Weights of a small sound classifier.
Model: 8.77M parameters, activation relu, widths [96, 96, 96], rnn lstm.
Data: trained on tunes sung on syllables by a formant synthesiser, 39062 training examples.
Rows from block 4, named by matrix and row number. Each number is 50 + 15 x the weight over its row's rms, rounded and kept within 0 to 99. All counts start at 0. After the name is the row's rms in percent of the matrix's.
# weight_ih_l0_reverse: LSTM input weights, backward direction (gates i, f, g, o stacked) (model.rnn.0.rnn.weight_ih_l0_reverse, 1024x96), inputs 0-95
weight_ih_l0_reverse.974 112:56 28 72 38 59 72 63 69 59 69 70 42 35 38 62 52 51 50 44 40 51 81 59 22 58 49 47 41 49 35 69 46 56 25 73 46 39 67 49 64 57 45 57 57 72 40 35 53 48 50 16 60 14 62 44 70 23 51 40 54 53 44 54 35 29 53 43 25 41 57 73 35 34 15 42 31 49 51 56 55 33 66 53 45 48 32 65 60 48 66 37 90 37 66 33 40
weight_ih_l0_reverse.975 078:52 37 44 61 70 41 44 45 61 74 63 51 26 70 36 33 60 27 72 55 62 35 66 44 49 49 57 38 32 40 44 50 26 64 44 54 31 56 42 41 39 69 41 78 58 43 45 51 56 58 49 44 52 65 73 22 79 47 49 85 63 53 67 64 66 44 37 57 63 85 21 54 71 33 57 43 48 52 46 60 15 28 32 43 78 52 26 59 47 53 47 47 53 17 59 31
weight_ih_l0_reverse.976 139:41 31 49 30 36 53 54 48 41 59 54 28 42 43 51 49 59 60 49 31 64 48 61 36 44 52 54 46 70 68 25 75 53 81 37 51 38 30 61 49 61 45 48 63 55 31 57 48 53 51 45 66 70 32 79 57 72 30 61 27 49 68 60 40 41 66 65 38 35 57 64 35 48 60 59 39 76 29 07 52 45 72 25 45 59 46 17 82 27 51 51 43 34 32 78 60
weight_ih_l0_reverse.977 109:47 50 37 51 52 44 63 61 56 47 48 55 67 37 45 26 50 33 79 47 74 67 71 72 69 44 60 62 56 59 37 25 30 57 62 38 60 54 47 47 58 43 24 47 32 61 41 44 34 49 36 62 55 39 42 59 49 32 39 45 86 49 67 24 51 46 63 80 56 37 49 36 44 57 26 39 56 13 56 62 55 73 75 69 34 71 54 25 33 55 43 77 52 28 59 16
weight_ih_l0_reverse.978 103:39 70 59 34 34 57 65 34 19 64 70 50 47 45 12 42 36 62 55 44 55 51 56 37 62 44 44 56 48 38 68 50 46 70 42 49 41 79 63 29 56 60 70 46 42 59 50 25 65 36 41 93 33 68 54 42 18 35 45 36 46 49 39 51 64 59 49 98 47 30 39 37 50 50 64 54 49 18 36 59 40 63 78 66 56 32 61 65 51 46 55 68 47 29 50 57
weight_ih_l0_reverse.979 104:34 40 56 53 51 86 30 36 43 56 48 43 61 67 45 65 50 25 34 47 33 87 45 20 54 36 39 36 40 45 74 75 42 30 62 61 39 58 43 48 44 43 61 51 32 38 46 48 47 53 47 47 36 47 36 42 41 12 52 48 39 42 47 67 31 39 41 42 75 24 76 37 37 77 54 40 42 84 66 55 37 76 45 73 54 58 55 49 68 80 64 30 46 36 53 38
weight_ih_l0_reverse.980 092:51 31 42 60 65 49 52 41 39 34 57 33 60 38 27 32 62 52 92 57 47 73 49 44 63 65 55 54 50 64 43 36 60 48 42 57 48 38 52 14 48 69 47 24 51 39 51 53 68 59 55 14 73 69 78 59 47 60 33 54 59 43 46 42 48 49 48 91 69 51 43 47 45 37 82 48 28 08 23 53 57 61 55 50 54 51 79 38 31 40 43 50 56 54 59 30
weight_ih_l0_reverse.981 081:52 56 51 56 42 57 56 53 38 40 34 37 79 54 51 58 32 43 46 55 39 42 51 67 20 38 55 34 46 52 29 33 27 57 60 55 96 36 53 42 70 54 49 52 77 65 43 34 45 38 64 28 86 75 69 41 50 48 41 61 53 58 45 41 38 41 38 14 42 24 48 27 46 67 70 59 39 61 47 68 53 55 81 56 63 36 63 66 18 38 38 71 45 63 41 34
weight_ih_l0_reverse.982 110:73 30 35 42 50 69 39 44 40 56 42 37 49 50 42 32 19 50 54 45 60 76 63 53 35 77 37 73 51 23 34 16 63 59 46 49 72 46 78 45 55 70 53 70 42 60 58 50 45 44 67 62 49 42 49 64 53 29 29 60 51 66 62 68 41 20 41 74 59 44 39 49 66 64 77 35 22 69 45 49 38 53 31 55 39 52 53 23 46 38 31 27 48 40 62 84
weight_ih_l0_reverse.983 093:48 45 37 62 74 65 33 55 72 43 49 61 44 19 39 63 35 60 56 35 25 41 65 36 44 47 13 51 56 42 22 65 43 47 80 39 37 53 31 44 54 39 26 48 55 30 50 54 74 60 28 47 50 64 42 59 49 60 69 46 38 95 41 69 57 36 44 32 71 56 50 51 64 57 51 40 42 64 43 61 42 53 68 79 48 71 80 52 54 90 38 49 36 45 47 40
weight_ih_l0_reverse.984 086:14 22 48 63 56 48 18 54 36 71 58 62 57 64 43 70 63 64 32 33 61 44 55 33 78 59 63 59 40 60 44 47 61 39 53 58 23 36 44 70 31 26 41 76 51 37 44 66 75 71 43 38 68 57 32 39 60 43 50 40 57 62 53 69 39 35 48 37 49 26 31 28 46 56 71 54 43 84 67 43 33 61 35 60 45 41 58 28 43 70 39 38 40 33 68 61
weight_ih_l0_reverse.985 100:44 80 56 50 65 58 31 49 57 30 33 80 52 33 70 58 52 66 58 40 27 79 36 76 51 25 65 31 57 62 47 38 63 59 48 53 65 35 45 74 55 81 32 57 55 49 40 69 74 46 36 30 35 68 33 76 37 48 54 59 57 44 69 62 41 27 45 22 53 27 28 48 52 52 41 57 31 59 55 55 30 63 40 34 74 22 38 54 68 63 57 29 60 41 51 44
weight_ih_l0_reverse.986 090:55 59 50 52 47 62 47 63 78 42 40 50 75 29 48 21 49 57 57 67 52 51 62 52 68 60 71 54 44 37 41 45 24 91 42 32 58 63 68 38 16 59 43 41 58 16 22 52 70 43 40 28 49 61 42 78 72 65 54 51 42 39 41 55 60 38 30 70 38 24 55 30 45 54 24 66 55 32 41 57 21 50 45 58 55 63 44 65 33 51 18 43 66 53 55 45
weight_ih_l0_reverse.987 113:37 72 63 47 65 53 34 58 42 52 40 41 54 37 88 32 68 35 43 48 65 56 52 59 32 59 58 75 45 43 51 49 42 34 58 65 55 56 77 56 85 54 67 36 47 35 32 70 63 68 44 35 54 65 49 40 43 65 41 72 20 29 42 40 31 25 60 68 71 47 70 67 64 26 58 51 36 23 59 60 49 59 53 61 56 50 18 78 49 25 55 49 64 28 29 50
weight_ih_l0_reverse.988 111:62 32 26 55 71 60 33 59 38 55 31 39 85 51 83 31 60 61 61 37 50 58 40 31 24 44 31 49 29 59 51 53 59 64 41 75 48 41 22 41 44 41 45 51 65 20 39 39 66 25 80 40 56 46 37 48 76 53 72 33 59 63 48 39 41 40 27 55 48 82 74 56 40 46 49 64 45 81 47 55 56 45 44 54 49 34 42 50 44 49 80 70 50 74 39 61
weight_ih_l0_reverse.989 100:62 60 23 50 44 73 33 51 51 18 44 38 59 39 62 49 65 63 46 57 21 45 29 83 28 43 60 47 55 49 37 56 63 42 59 40 54 38 48 38 43 69 35 71 58 49 74 58 34 44 58 38 41 48 22 75 34 58 41 55 33 68 71 52 56 61 40 46 37 40 34 34 34 69 38 62 69 45 67 77 47 37 30 49 47 32 71 54 34 99 26 55 60 47 66 52
weight_ih_l0_reverse.990 103:30 39 60 38 48 54 33 36 37 46 35 25 51 45 41 41 49 60 47 48 40 58 88 38 38 71 68 35 77 44 64 49 63 40 48 47 60 31 51 64 43 35 47 47 46 41 58 75 59 28 40 50 31 71 07 60 76 45 57 72 55 00 65 54 37 56 53 33 62 46 67 58 31 41 64 46 43 60 58 49 55 79 64 66 47 80 50 42 45 30 56 63 58 44 46 42
weight_ih_l0_reverse.991 111:35 33 46 34 56 45 46 65 45 23 74 38 63 51 52 52 19 71 54 49 46 44 18 82 86 57 34 33 45 43 68 56 26 51 15 52 57 53 45 32 49 51 44 45 29 56 56 66 35 78 72 31 48 42 61 44 48 36 46 46 42 45 42 58 53 73 45 35 49 33 83 36 75 65 50 74 56 27 40 54 51 38 71 67 62 68 45 53 43 57 49 85 63 52 56 49
weight_ih_l0_reverse.992 089:56 45 55 53 30 72 54 71 64 47 49 42 79 69 48 56 16 51 47 55 69 29 56 39 60 58 44 56 66 34 53 57 18 62 73 50 40 66 60 40 17 62 47 58 62 58 66 66 31 40 55 36 88 54 63 44 42 25 41 41 48 36 63 62 43 54 37 61 40 58 60 71 44 30 46 38 53 28 50 55 43 24 34 72 62 61 16 74 50 88 43 67 58 46 37 53
weight_ih_l0_reverse.993 100:67 40 31 35 41 68 53 72 47 44 65 62 50 45 92 32 67 70 39 44 70 46 58 38 60 57 59 57 36 35 44 60 28 76 50 57 59 67 65 30 31 57 31 22 36 52 23 56 40 59 55 55 46 45 70 44 39 58 19 49 36 39 42 32 74 27 36 44 65 28 58 66 43 14 54 56 58 50 59 80 52 33 47 39 44 42 50 58 58 87 39 53 58 64 52 28
weight_ih_l0_reverse.994 079:34 81 55 51 50 47 58 49 37 53 50 30 62 50 38 60 48 51 69 35 35 36 49 59 44 64 43 52 46 21 29 63 30 35 80 31 45 67 54 42 44 53 58 68 51 64 36 64 44 38 36 24 35 61 46 60 53 85 49 51 41 30 57 61 51 40 59 60 75 53 87 69 66 78 52 47 33 15 35 59 69 33 27 50 74 45 46 46 42 10 63 51 45 75 43 54
weight_ih_l0_reverse.995 093:42 33 54 34 77 47 77 49 74 27 16 37 65 57 37 29 63 41 57 34 58 56 23 40 62 55 66 23 55 10 45 50 65 63 63 30 63 72 54 37 36 72 47 56 63 40 37 30 53 25 33 61 87 58 53 19 48 59 43 29 48 38 55 65 66 48 40 50 41 48 43 71 48 65 55 47 42 45 47 56 50 61 33 45 58 23 73 52 71 63 48 67 41 56 42 43
weight_ih_l0_reverse.996 086:51 56 37 49 52 47 44 69 72 33 36 49 58 34 73 36 37 60 75 44 24 36 75 52 55 75 50 75 68 51 46 52 49 51 57 48 34 62 53 31 30 81 53 54 60 31 20 54 50 74 52 57 22 62 62 56 66 69 43 44 33 19 46 47 46 79 47 43 59 29 49 56 69 77 54 40 36 16 58 73 57 53 26 49 30 57 33 52 48 27 42 34 51 47 36 72
weight_ih_l0_reverse.997 120:39 34 53 44 48 43 50 49 49 74 38 61 22 50 49 43 18 41 75 22 79 42 50 45 67 47 61 47 36 58 30 40 47 50 37 40 54 63 53 44 52 70 55 38 74 68 38 64 29 48 45 43 87 50 24 31 58 43 65 57 66 44 52 57 35 56 56 73 49 42 51 94 27 55 48 41 27 57 65 40 53 87 71 41 69 51 36 67 36 39 33 79 38 53 36 55
weight_ih_l0_reverse.998 085:39 44 56 41 58 50 52 73 52 38 36 79 28 48 37 35 45 69 51 51 55 27 55 44 44 69 26 52 47 59 50 60 66 27 34 55 31 69 44 35 36 68 59 44 65 39 53 76 36 63 53 45 67 32 48 28 60 20 69 26 75 42 41 39 70 40 45 79 68 54 47 46 28 41 44 47 84 56 68 47 54 38 50 61 52 27 23 42 49 66 71 55 56 15 49 20
weight_ih_l0_reverse.999 100:40 11 60 65 27 52 46 51 40 68 61 35 57 70 50 56 35 51 42 31 42 70 78 24 45 59 14 22 71 36 36 95 51 55 63 86 31 61 34 33 58 48 54 37 40 60 49 38 71 58 49 48 59 48 39 38 30 54 68 66 49 57 73 49 53 85 83 55 42 59 62 60 45 48 45 47 66 56 43 49 51 29 58 41 46 37 48 52 44 56 52 52 37 43 30 54
weight_ih_l0_reverse.1000 080:45 61 27 56 58 57 55 45 57 27 50 48 39 51 78 61 53 60 53 38 62 28 81 38 55 42 47 46 60 54 53 43 59 75 81 57 57 52 52 47 05 61 50 52 88 53 37 51 42 66 13 55 35 69 40 42 49 46 52 52 36 38 47 52 65 66 25 53 88 57 58 69 54 33 35 48 46 28 59 40 37 24 48 32 29 74 51 52 66 15 44 54 64 45 41 53
weight_ih_l0_reverse.1001 080:43 46 50 65 62 74 49 43 38 76 24 37 36 56 28 56 40 52 63 48 40 59 46 39 39 41 47 30 20 58 61 34 99 34 48 74 40 55 43 44 47 60 36 48 45 48 52 43 48 49 81 47 23 79 27 35 69 58 30 28 47 72 36 94 40 56 64 54 29 59 56 54 47 67 25 57 53 45 42 32 58 62 57 37 46 28 58 55 70 48 58 38 61 44 54 71
weight_ih_l0_reverse.1002 102:23 69 60 40 29 68 30 48 30 56 42 33 85 28 31 16 67 21 62 56 32 63 49 20 34 40 51 45 49 63 51 31 62 52 56 45 48 56 40 54 51 30 58 54 50 46 39 52 70 62 64 48 57 69 35 64 58 37 35 79 65 48 72 59 21 54 46 57 54 57 60 82 31 43 71 42 31 44 30 33 61 61 44 50 41 53 28 41 58 45 48 72 67 78 58 39
weight_ih_l0_reverse.1003 096:55 44 50 75 56 52 38 59 51 40 75 40 54 31 52 49 68 77 44 27 53 70 62 29 63 65 50 73 53 04 46 51 48 52 63 37 34 42 82 38 45 70 67 48 15 42 27 65 41 53 66 61 64 62 44 71 60 70 61 41 78 63 59 38 70 44 66 60 31 42 38 62 46 44 56 41 54 51 53 44 34 35 66 48 48 42 28 36 35 56 47 34 36 38 07 39
weight_ih_l0_reverse.1004 104:67 40 44 53 45 89 53 70 58 76 50 47 76 52 49 53 70 42 31 16 55 62 73 43 69 48 30 45 55 32 68 41 43 50 59 56 54 51 50 42 21 35 31 35 43 46 38 50 81 58 34 38 43 51 36 47 68 50 62 83 37 50 40 85 22 38 59 56 62 25 68 65 33 28 54 55 57 22 36 65 50 31 48 76 69 61 30 50 57 39 51 54 61 39 52 47
weight_ih_l0_reverse.1005 114:41 50 47 51 25 58 49 60 75 50 46 52 33 38 78 75 16 29 59 35 43 49 55 54 74 49 65 99 32 49 67 47 56 59 44 60 37 30 52 46 42 52 57 53 28 19 84 60 24 49 57 56 33 37 65 45 69 40 36 47 49 61 35 43 62 33 49 73 43 31 33 58 47 53 45 33 59 73 48 37 47 49 71 46 67 69 54 47 58 65 33 47 37 53 77 41
weight_ih_l0_reverse.1006 089:41 43 51 38 47 35 80 31 56 31 61 49 39 65 36 40 29 49 56 55 26 66 42 76 41 75 53 43 38 62 28 31 44 62 65 68 33 55 42 20 45 40 58 32 40 48 43 69 48 33 33 47 52 39 78 68 43 46 75 62 39 93 33 22 78 50 56 33 47 47 51 48 34 52 43 58 50 81 55 46 62 81 57 69 60 65 63 55 47 79 63 52 64 44 48 43
weight_ih_l0_reverse.1007 102:57 39 34 32 52 56 47 41 62 62 48 36 57 48 54 73 53 22 51 47 73 59 52 45 36 71 49 46 49 84 49 57 45 49 87 25 69 50 30 36 76 44 62 64 42 94 49 55 63 27 40 61 41 25 40 70 59 60 79 41 48 20 32 44 48 66 61 42 57 38 58 55 47 47 44 47 61 43 70 26 45 56 70 29 49 78 20 66 59 50 46 39 31 40 32 50